python train.py --arch="nf_resnet" --model="image classifier" --dataset="gratings and oriented noise at many angles and scales" --train_examples=395000 --image_size=24 --crop_scale_min=0.8 --horizontal_flip=false --translate=0.06 --color_jitter=0.1 --targets=["angle", "scale", "kind"] --num_classes=[12, 5, 6] --norm="none_scaled_ws" --activation="relu" --depths=[5, 5, 5] --kernel_size=3 --stem="deep" --avg_pool_shortcut=false --widths=[80, 128, 240] --residual_scale=0.3 --label_smoothing=0.2 --loss="cross_entropy" --init="xavier_uniform" --residual_init="scaled_by_depth" --optimizer="adamw" --lr=0.0021 --beta1=0.85 --beta2=0.95 --eps=1e-06 --cautious_weight_decay=true --steps=10900 --batch_size=256 --epochs=7.1 --lr_schedule="cosine" --final_lr_fraction=0.1 --warmup_steps=1090 --weight_decay=0.0
Rows from block 8 of a small image classifier, named by matrix and row number. Rows with one number belong to one channel. Each number is 500 + 40 x the weight over its row's rms, rounded and kept within 0 to 999. All counts start at 0. Numbers have three digits each.
After each channel's rows are labels from the 100 images, of 14848, where the channel reaches its highest value: "top examples" is what is common among them. Only what is clearly more common there than usual is listed. The data: gratings and oriented noise at many angles and scales.
# convs0: first 3x3 conv (model.blocks.8.convs.0.weight, 128x128x3x3, standardized in use, each kernel summed), inputs 64-127
# convs1: second 3x3 conv (model.blocks.8.convs.1.weight, 128x128x3x3, standardized in use, transposed, each kernel summed), outputs 64-127

convs0.113:527477441487537426544476480497531484500531470496548474500545491490536520475459510546500509473524539491532561505479476601509484504510522524506525517478464481570498581478403513461417537477521389
convs1.113:510472497466514515402456499525531526527512535460493488478555434517436427421504489467511424440538471463506452529531524511553511531466504486500506433484511475441375473503524519416480369398527487
top examples: very coarse; coloured; dashes; kind: square grating

convs0.93:504483418533528521488425486525474527472510502459495473519548544526518471546480521549482536444520499537514595477500525474526500571581486496459488498453448484559554569518415477566452519457501495
convs1.93:561525505554541503526515483531484486490508463458508534504470546549466502543442578532497561513425443559470444463534494500436490501493533454499516535517573499542559473573529533523545441582554548
top examples: coloured; dashes; stripes at 165 degrees

convs0.60:543509463556511446543424516522485513481445505463529429535501499442464535491408477484492550440513473479529518497406546539466480492497518428421499492447482478562531538531394478565456491522535529
convs1.60:546516567503508545477538534504467485540510470423475573454406526482466481488460587475496466475491478523489476553593482478467426512459502402536504474534497485546527432547501587484548466539535546
top examples: dashes; coarse

convs0.16:536501415498546483497488504491504531499522465458577486481498504519436488562424539534502508503463508528515549513518507477485523579569446496526503517429500464529476552581518516525465495453519447
convs1.16:465472512482457542536466497511497434457514529573415497595441474440570505479519475505567469518562455494511532393413514545553513514497528486388545495509486516539497496473464429539486542536501532
top examples: coloured; dashes; stripes at 15 degrees

convs0.77:529512498526602536572424522512441495502513464454595479498494496487467495513428496504501499487473458565552523441503489543529492546561522468509513493483516547505572585549483483546513510552528534
convs1.77:512506448528535525533474510540482484434486497492519517540523553429531538519486497449510512444515453453429456470434495521516507546525479448440504505386501408466462464531517453505529488528539532
top examples: noisy; low contrast; very fine

convs0.94:549464459455578471504468574512457522563466467453513449503556544503530505485456508499505447477469473517523522548516517500446494515538506488461538529488477444606499544574476498552420480491569520
convs1.94:467553540437465591477511522480514512479482509519419541501480523476486481482504469396538463474464484477503458519404433569515491526563476499481512560477537428496535488519490525473488544487521559
top examples: stripes at 135 degrees; very coarse; dashes

convs0.51:538478475542558494563457518512520519493501479602492480493562564529509566512436473493542537461467467425466506462473459583502492486568504472434496504444448465524492497562498435509458483561544499
convs1.51:536483483512538383444470576575442516509446465469432492459446490507515435494472463557494482466549560468494491564524579459475421451526532472496515512502460452508495509475536533474517457463439455
top examples: coloured; very coarse; stripes at 165 degrees; kind: sine grating

convs0.75:564523470527537431525485512484542508490494464522520415570529513459513508511435478512468495433471486463455565458442478543518493513581479499457527526431423483545537561522457505480505508487515465
convs1.75:516513517504529419459513507538508509544509465474476493440442487544505431527488531573449511503494525567531528514592530450503476419524521576500538550558495557516473509440543569531516510549444428
top examples: very coarse; dashes; stripes at 60 degrees

convs0.22:522483440523528504499495496477472536464570469481515475501564534525439499532460521548480524437497551463537580463505572436507460490572520413547555502435494485522528575499463465483464561489492475
convs1.22:569458553456497552521452516541461477530556492451498454555506510593478531545539557501520468472460498545535473534574502583444524541498499507515526472536581532439469565536406511478516437553496506
top examples: very fine; coloured; kind: dashes; stripes at 60 degrees

convs0.30:487500476531553488564470490511450504471534460492529450573519553538483501550446535505371549462479510471511557465469540480467492501515492433520518520442512518552523605445491408534493518536471467
convs1.30:520554554532494550547480489562533496476446533469473473502513526572489518435511478405446539458534425524482428552478487448474470528476493490537467440501546498494533424471426426465591397463532526
top examples: very fine; stripes at 45 degrees; filtered noise

convs0.23:513524497516533508567441508498481514524538486485565474529505530519486532571429550583506579497474521565584582441497508548493473523575547502502558469497521531535524570555449489556442511552527496
convs1.23:531512456519520542517433532548516471450488491502520494520518502455505528517490490441521508415523465443407443492434471516535504554530525439463498493407504386487489477561507454490547482497539530
top examples: low contrast; noisy

convs0.87:543495405491488476509460479473456503438492496476489497529548516408533484490418538554540528458507532527502560439461562466415426519542558431459549455490458491580471541520477509502440509525566481
convs1.87:507522493483551541520528536474534488571502456547591486496605497594475578559561446499447555528493519527504542498535519522511553518541393570564502542523500548398490539497537473516522492492444508
top examples: stripes at 165 degrees; very fine; dashes

convs0.80:558523523485485514576459554488466510482509517483492427568535518467540530540520536505438485447502520484505556487469497547433464484516531403487547497463467503526471535524442527524462540500514513
convs1.80:477508508544519545488488453513550476529504506475471517435505505515434497477434524414509492428512461496487442482486466505526480513452478451488424501463465483525504458487469538479596460462524546
top examples: stripes at 150 degrees; very coarse; stripes at 165 degrees

convs0.109:541478419516556515492443466473458508520500474496558444491499503465458460547400520555470514427531490509531562467466519487440501514544528483523562511497496487545572573568497534507477523538534496
convs1.109:510489530501493465527469575448510473464598417501512571470504464475563514510557441479539534493454553408476503514534539494577480518541545476481453520551531518471442531451528464432464517518528537
top examples: very fine; stripes at 15 degrees; stripes at 0 degrees

convs0.55:567496444517545491526444550507483480505502428534541470502489531583474457536443528523484598493506530579539540421509551475472470519564497446487523423472467498547451500545490480544462501488520483
convs1.55:492504537451511527541478483532497542435536544496491548524560468472467505529548435479554460468447493462570523540437477553504516532502523495522545538532576471511514609565536490501409473511498470
top examples: dashes; stripes at 135 degrees; stripes at 120 degrees

convs0.70:485493473491525512520535519480487471508498466557511538507565532453542473532506487506457503499464512508526521469495480503473510486583480432472534453488429457508546515534448433477394508562513440
convs1.70:484449514425486465464444446539513464526506474503432455462501498541477487434509543527498421446481441474472446513497459523529489467445504492477478510463480465545545538505447519413554429469492502
top examples: very fine; coloured; kind: filtered noise; stripes at 0 degrees

convs0.20:542499490489584462543466455528488528538496499471578451533541473448417553514464531528483523471504513518502596522471501524480485534541422443506564512477450472529565593544469486504483474471495488
convs1.20:564531539544531510557419565535499443460557406520489520497442554510530553517485440511530524489446499519456473499545487519571518534572526511473439508467571511520434452485497476478512560559561528
top examples: stripes at 0 degrees; sawtooth grating

convs0.62:566483478521522478568457473494472489503556542439612493548501503475478504574439533550506534472505521487527527442512456508484455531550482468481540485446506482518565571523431498541450507541544435
convs1.62:513491452547491505556430528590519402402533487521468468506496507468502517491475464471526510443538453475410473500487506567563488502482512465461473479440448466512470463523532450505525471468530553
top examples: stripes at 15 degrees; sawtooth grating

convs0.121:530505472466526458572469529524545446478518500522517491496536544481456525551505520496513483498431484519529495479533472490513514542477526483496495468510458514503533587557444510480526514515495599
convs1.121:470554497572578450445482447492430515485478457441493489517452563487548478520456495439477499533488483474463536457541448503461521477503430448544436505400520466426495364469500518502429483569529478
top examples: very fine; stripes at 0 degrees; square grating

convs0.88:523452464524516520543525581507462543492488464485493477565518565494536524508406524511495496450526510482562503471470489587483477452525473437471548439434507459589564572483464506493435504583558545
convs1.88:514456539509501551382486533494520520545536509476498466450553458567415515464487515429535489467487490467501442564518509535515456525488485483523509488470489487486408475509492524401487440447440452
top examples: very coarse; stripes at 60 degrees; dashes

convs0.124:504515478501533523571425503516491527547539488481593497542490517501449530541446564594499524466516500584564594452483497518489465530550529493482542502485512539506545589541453516548475539558532517
convs1.124:525512465532532543528448520548509461443491503497516503531502494454506544517495487445526509418540470450411437487439476513526498555529526452465494478409501407490506482564510442496546481502531523
top examples: noisy; low contrast

convs0.47:483472457478548482566482514505445483509528483467541408507494503466501454570460511502527532433503448488528568484490492568444472499501487464486503509501484479573529550553489461550435461515527494
convs1.47:513483452493481487473482493519541522572524476482475496456545519469484436495484551491510447427503545453477474496514480560506422498544517471435518523456488416538443493548495545451503513489526511
top examples: dashes; stripes at 75 degrees; stripes at 60 degrees

convs0.17:524504497496473545546401539538512508418520523448517492550538521505467493495454536577495518474518521492572550501443514442473435500563487454537551452388528477542459591552423485519530546508470538
convs1.17:547484538555575549510501518529458530492534549453558526513522577551453515547402501470476574507464506586457517502533521566444508517543518466529499504513541528450465456515520485572534419575528521
top examples: coloured; very fine; stripes at 45 degrees; kind: dashes

convs0.74:490449476518514569495470524474512498511562448491535534469516501520478530512521500514511474478437442451541530497492461530537457557585473455560545472476496466488565557554478498470487491503519506
convs1.74:476513525449516495448451436458475469434497487576497436545512532456487468568482454501467421525493457454495480445516479574542518475418446534455502511471461470484510454509534490492468467512523513
top examples: coloured; stripes at 105 degrees

convs0.99:486503470507483483530434521480465504496512514531539425534504520573537480535454583509560523475524575446470513553483533452488497518505496471552518507464495486479555527559450465551427519506571473
convs1.99:495571480489471513490513473513485462464512493476412513543506541504444512425531531464504430452465386492518408498474474565489513472409478501436453439514501488542507511506532483417519425430514563
top examples: very fine; filtered noise

convs0.5:502533429517632468542495496488483485456494458488537498543477576446460504589506515523441490478455493480534512488417530469491510506527488501479529536452534462460448552586511472460489535570530514
convs1.5:433488559520389511454512445529511517475507555496442432491506495503564470358532486488535531584564501544498518543507532455508479452494497545512482468569468513509507429424499505524470503370496473
top examples: low contrast; coloured; windowed patch; very fine

convs0.98:507515462482556473511504522446403533476526474523534493507536511497518467514442480498474510504443572498535554471482558502394457492582502428493526478476488468533496528571512472573443495491561501
convs1.98:473523493503435507495502487510550437544456553536469435505515509519491513497546516438467515527534424502484481541432414476522553530439421544508453491438465457547552457424439454510607532440442502
top examples: stripes at 150 degrees; dashes; stripes at 165 degrees

convs0.110:541465474506521454550435542508441530488528473510525419562549566514540504486442539522492566454497504501539493427509550541504433482544541440475550431469480490576522548532452477501436510516562531
convs1.110:511482536486537555437507492504465560497564529430528512440506501534396483483506502492519458426457478493541480604446475574470475525476515471505522464534518428515488552536540523462553442548490445
top examples: coarse; square grating; stripes at 150 degrees

convs0.126:520504444455511477500477530486441509468498459500499546448539551441574475503444528526495527500477576539472577504489502473476474519603546422401517499458513425526522512567435461516390493477532488
convs1.126:534504471559521516511574439518522454555465572470588469545514514536415530557477507501400525507509451552513462470472474484413555515449486545540514508496512536452551506493505507490563486500459471
top examples: coloured; very fine; kind: dashes; stripes at 165 degrees

convs0.120:528538456526570531534455501508514512494503492441507474552497496539496525572478557487454493403501500526480496545378515444534496613490526452480481496465573483504497497498435466485535459588534529
convs1.120:528501483538492447538562534442498533560467570507551503526482503512492516553452541516453525522465540547588520466516485430435509470508494482520511544523532550550494517490516592530486579573503520
top examples: coloured; low contrast; noisy; very fine

convs0.78:438497514509463566491427536533458527416508495569493508517545468465510473490488473526534597512583544537577504499535521555437454370465483472455516410520480536508439492441486493617431517471514472
convs1.78:530526432450487458506560472444558462509542469526507533474483521501467533427509515563396436493408541504492495454508511444519534454526569501518535508491433486507541610524586515448465506458501551
top examples: square grating; coloured; very fine

convs0.36:542470455489518426523455514477472531528493507515533428520570582534517487525445523520517533462491508512523534420494507447448476514522510467482539480469469475552491535548464524549480483483513429
convs1.36:438465564470487509514484545458497554500591479510474563484494472457441492511592440491485489488458564425545552535455478544543505523578498507484520574521557448502479580461542480433431557527505501
top examples: stripes at 75 degrees; dashes

convs0.42:547510461450568483510446504443440526505491489499587447525502499464465485582428558542551528493483492551497568476488530482480472555558525412567530465474510506547502556566557554535510474487503465
convs1.42:451532490511505488565439473492524443489548489626510521498541507471508455521532429485484509502522487491509545435542490584593514531513470541413512544535482476528497490521512489537506562513572517
top examples: fine; dashes; stripes at 165 degrees

convs0.67:528479435478531493534498513474460469486517509501552510487513492493469474574423534537547511468491543506512548442480509503418488499581521465497561486471472474522534570532509498522413528526551468
convs1.67:547491496505544522526476601497477446511490418558518478482576514539558524482572452457515544517499467475493489527514543534533513538519448541505490497532531521378446509498512481501469425494499512
top examples: stripes at 0 degrees; dashes; very fine

convs0.26:521540488470556483474491464518477516447541434602531507536604515504465507480447490516478584487462506524448594458471539448460519508577491457482555447482512452537524567520463461538482535461557465
convs1.26:531475519490516500531469455536442452518534495451461524557499586586538526494503589485471504536489411514473453514515463578506496500504491538528446519445537502576581498499457493447564439561523440
top examples: very fine; coloured; filtered noise; angle: stripes at 150 degrees

convs0.103:521520450522593460593477543486488486507541444496546467555484536459478535597495508530474462476422491492535529485429512478493511528526507483504541523464536490451449569565498500454488534597543521
convs1.103:434523529523443520460530436555533502442485549462444468476511520481553478345506488482530519555550508557477536549497540469539517458515489549496497482530453478514484412466530517521477498379505502
top examples: low contrast; noisy; very fine; sawtooth grating

convs0.102:532495395530517490527476511527521476508475539465572467591517521481481494571442479507511553464495494541550556476433524497424441493548475444500567463474499479533524547540498469564430510557506494
convs1.102:520510540524529523540441540521485500437554391511533553456547483514554530496526497502536547477534539448448536512531585505554475516582529448547483508502506485497450521495499508459459509519558507
top examples: stripes at 15 degrees; dashes; very fine

convs0.96:545488431465532487547484532458462459535525488483553478492514487518531495580429503528557524441511490498446534481480477531422457525539529496506530539483470487579538576537475474544484493473516458
convs1.96:540470415426495520558474554518503442540463494528446506507545545484499488480550548430471486546557479503554429488550512556482510549485470536457474518570498556449420499537475560545491535490464561
top examples: dashes; stripes at 165 degrees; stripes at 0 degrees

convs0.25:580497470491558461538440499500455480478557465485552442531549546480513505495473515535557522429498521474526551443470522525463456514529554424438553465455515428543504594534446511499496496511502428
convs1.25:512457471519579530519498539561510528495498507508523462512544531556465507520532487481436518512472513595520476530514518569481565505545464598614534501499545546436418485489497488500613410538495510
top examples: stripes at 45 degrees; dashes